python train.py --model="image VAE" --dataset="rendered scenes of toy objects such as cars, trees, mugs and chairs" --train_examples=195000 --image_size=64 --crop_scale_min=1 --horizontal_flip=false --bottleneck="kl" --downsampling_factor=8 --encoder_arch="resnet_bottleneck" --encoder_norm="groupnorm" --encoder_activation="silu" --encoder_weight_standardization=false --encoder_drop_path=0.2 --encoder_depths=[4, 4, 4] --encoder_kernel_size=3 --encoder_stem="single" --encoder_avg_pool_shortcut=true --encoder_widths=[256, 448, 784] --loss="l1" --latent_channels=8 --decoder_norm="batchnorm" --decoder_activation="silu" --decoder_widths=[48, 96, 192, 192] --decoder_blocks_per_level=2 --decoder_block="plain" --decoder_attention=true --decoder_upsampling="transposed_conv" --kl_weight=0.001 --init="trunc_normal_002" --residual_init="none" --optimizer="normuon" --muon_scale="match_rms_adamw" --learning_rate=0.0048 --momentum=0.95 --nesterov=true --orthogonalizer="newton_schulz_5" --adamw_lr_other_params=0.00093 --cautious_weight_decay=true --max_steps=9800 --batch_size=128 --epochs=6.4 --lr_schedule="linear" --final_lr_fraction=0.05 --warmup_steps=290 --weight_decay=0.04 --adamw_weight_decay_other_params=0.01
Rows from block 4 of the decoder of a small image VAE, named by matrix and row number. Each number is 50 + 15 x the weight over its row's rms, rounded and kept within 0 to 99. All counts start at 0.
After each channel's rows are labels from the 100 images, of 14976, where the channel reaches its highest value: "colour at peak" is the nearest of a few named colours to the mean colour under the peak. Only what is clearly more common there than usual is listed. The data: rendered scenes of toy objects such as cars, trees, mugs and chairs.
# conv: 3x3 conv (decoder.decb.0.1.conv.weight, 192x192x3x3, each kernel summed), inputs 0-95

conv.64:27 64 60 48 74 51 56 55 33 54 51 40 23 63 25 32 62 35 46 37 31 60 40 42 69 27 49 46 23 16 19 63 45 41 76 54 51 45 49 45 52 69 33 55 41 38 57 37 52 54 75 55 27 61 58 62 45 46 48 62 81 44 37 41 31 52 82 74 41 48 45 44 30 45 46 57 41 56 79 40 43 02 41 50 44 40 25 41 37 77 63 48 18 43 47 61
colour at peak: white

conv.125:34 52 52 52 50 29 53 56 67 33 31 51 53 50 52 47 52 65 49 57 43 21 40 56 38 56 58 42 65 67 47 57 74 54 59 42 46 16 66 48 42 15 44 37 63 64 62 40 43 56 40 39 42 51 27 64 24 53 51 83 43 67 65 45 39 63 40 47 39 33 49 46 60 70 52 52 65 52 69 39 34 82 56 71 43 50 58 49 78 50 56 74 66 37 63 52
colour at peak: white

conv.122:54 38 32 41 29 28 32 58 58 65 32 47 31 60 34 36 31 42 53 31 47 43 60 33 73 22 36 31 44 43 55 45 56 70 50 69 43 52 56 53 43 44 34 22 65 53 46 39 26 51 50 73 43 40 58 52 59 44 78 55 45 87 45 18 56 41 65 44 51 49 40 34 74 66 30 79 59 59 78 44 43 60 64 79 28 28 58 51 46 45 45 49 35 49 53 68
colour at peak: white

conv.30:20 66 64 53 67 48 52 09 14 50 40 49 46 65 59 65 48 36 50 74 45 48 28 50 30 55 48 35 62 35 57 46 68 33 61 38 45 71 64 58 55 28 54 44 62 68 76 43 42 82 82 41 53 37 60 82 22 44 55 57 29 48 55 48 42 51 73 21 49 68 38 40 45 70 57 37 55 58 65 48 48 31 47 27 50 50 52 80 51 99 35 43 38 38 47 67
colour at peak: white

conv.70:34 47 55 68 37 55 65 45 63 38 55 41 45 60 40 50 67 66 54 53 49 68 89 52 56 38 28 49 53 56 46 41 60 56 61 38 51 34 44 27 22 63 20 63 68 28 73 59 63 56 48 49 81 22 46 60 50 46 42 60 41 52 61 45 30 28 44 58 22 62 48 70 56 42 54 44 56 13 58 40 22 51 37 25 59 55 33 34 59 21 55 44 25 51 88 42
colour at peak: white

conv.102:29 54 57 61 14 48 62 79 60 37 54 48 67 42 50 50 69 87 44 55 61 84 35 57 61 31 60 55 49 65 57 54 50 49 62 59 38 64 56 47 58 61 76 56 26 72 29 08 61 43 64 57 68 45 45 23 93 64 48 54 58 57 52 52 40 58 48 58 43 40 60 43 44 50 49 68 49 32 49 43 62 51 27 69 44 41 52 78 51 62 51 46 56 46 57 38
colour at peak: black

conv.150:65 48 23 39 50 61 44 54 45 66 45 56 56 90 42 46 55 84 43 30 61 64 00 42 34 57 39 72 60 54 53 48 36 45 38 50 58 46 58 44 36 71 59 56 52 36 60 70 55 11 62 45 41 45 61 68 91 46 48 61 52 43 31 54 30 50 49 41 31 66 58 74 40 60 60 65 63 46 56 41 41 31 61 56 56 42 37 00 49 55 53 43 42 45 58 55
colour at peak: white; yellow

conv.139:34 47 65 77 54 60 52 48 57 34 50 44 50 41 61 52 41 66 51 37 49 50 73 29 49 43 34 52 56 56 75 40 69 60 51 44 43 68 33 28 57 52 95 22 55 44 34 44 64 60 76 51 88 37 31 26 42 53 45 59 59 69 59 23 41 37 61 40 48 45 69 58 35 53 57 70 55 41 47 64 48 27 61 26 37 84 55 54 32 59 52 61 35 46 40 63
colour at peak: black

conv.83:34 82 21 40 54 48 39 37 92 75 41 20 42 53 36 24 65 19 22 52 43 55 67 62 26 43 53 31 31 55 46 36 51 82 40 46 49 51 30 34 52 54 38 45 53 47 42 46 43 50 27 59 47 38 34 59 31 52 46 33 58 33 32 50 37 45 41 54 51 25 34 41 33 38 48 27 44 50 69 37 51 52 44 65 62 41 45 00 41 32 45 62 47 46 45 55
colour at peak: white

conv.45:71 31 93 42 52 40 44 63 64 47 41 52 51 49 49 59 63 54 43 66 79 67 75 50 37 43 27 81 78 77 46 57 27 39 49 41 56 42 75 26 39 51 64 44 45 17 48 45 42 39 61 61 50 43 58 46 46 43 30 47 71 31 55 50 68 28 38 16 19 52 55 65 60 62 62 58 64 38 24 47 60 50 59 49 57 54 37 59 60 64 49 63 72 38 52 42
colour at peak: black

conv.29:84 24 42 24 21 55 76 72 55 61 46 52 70 45 69 69 62 61 65 57 57 79 66 59 55 47 66 56 69 47 39 71 31 48 69 73 58 52 62 66 26 81 74 57 64 45 36 61 42 72 69 74 68 57 46 55 29 42 40 61 66 50 63 48 60 42 39 53 47 17 57 46 22 52 47 26 44 48 56 50 56 64 53 70 50 57 49 64 62 37 41 48 48 52 53 46
colour at peak: brown; green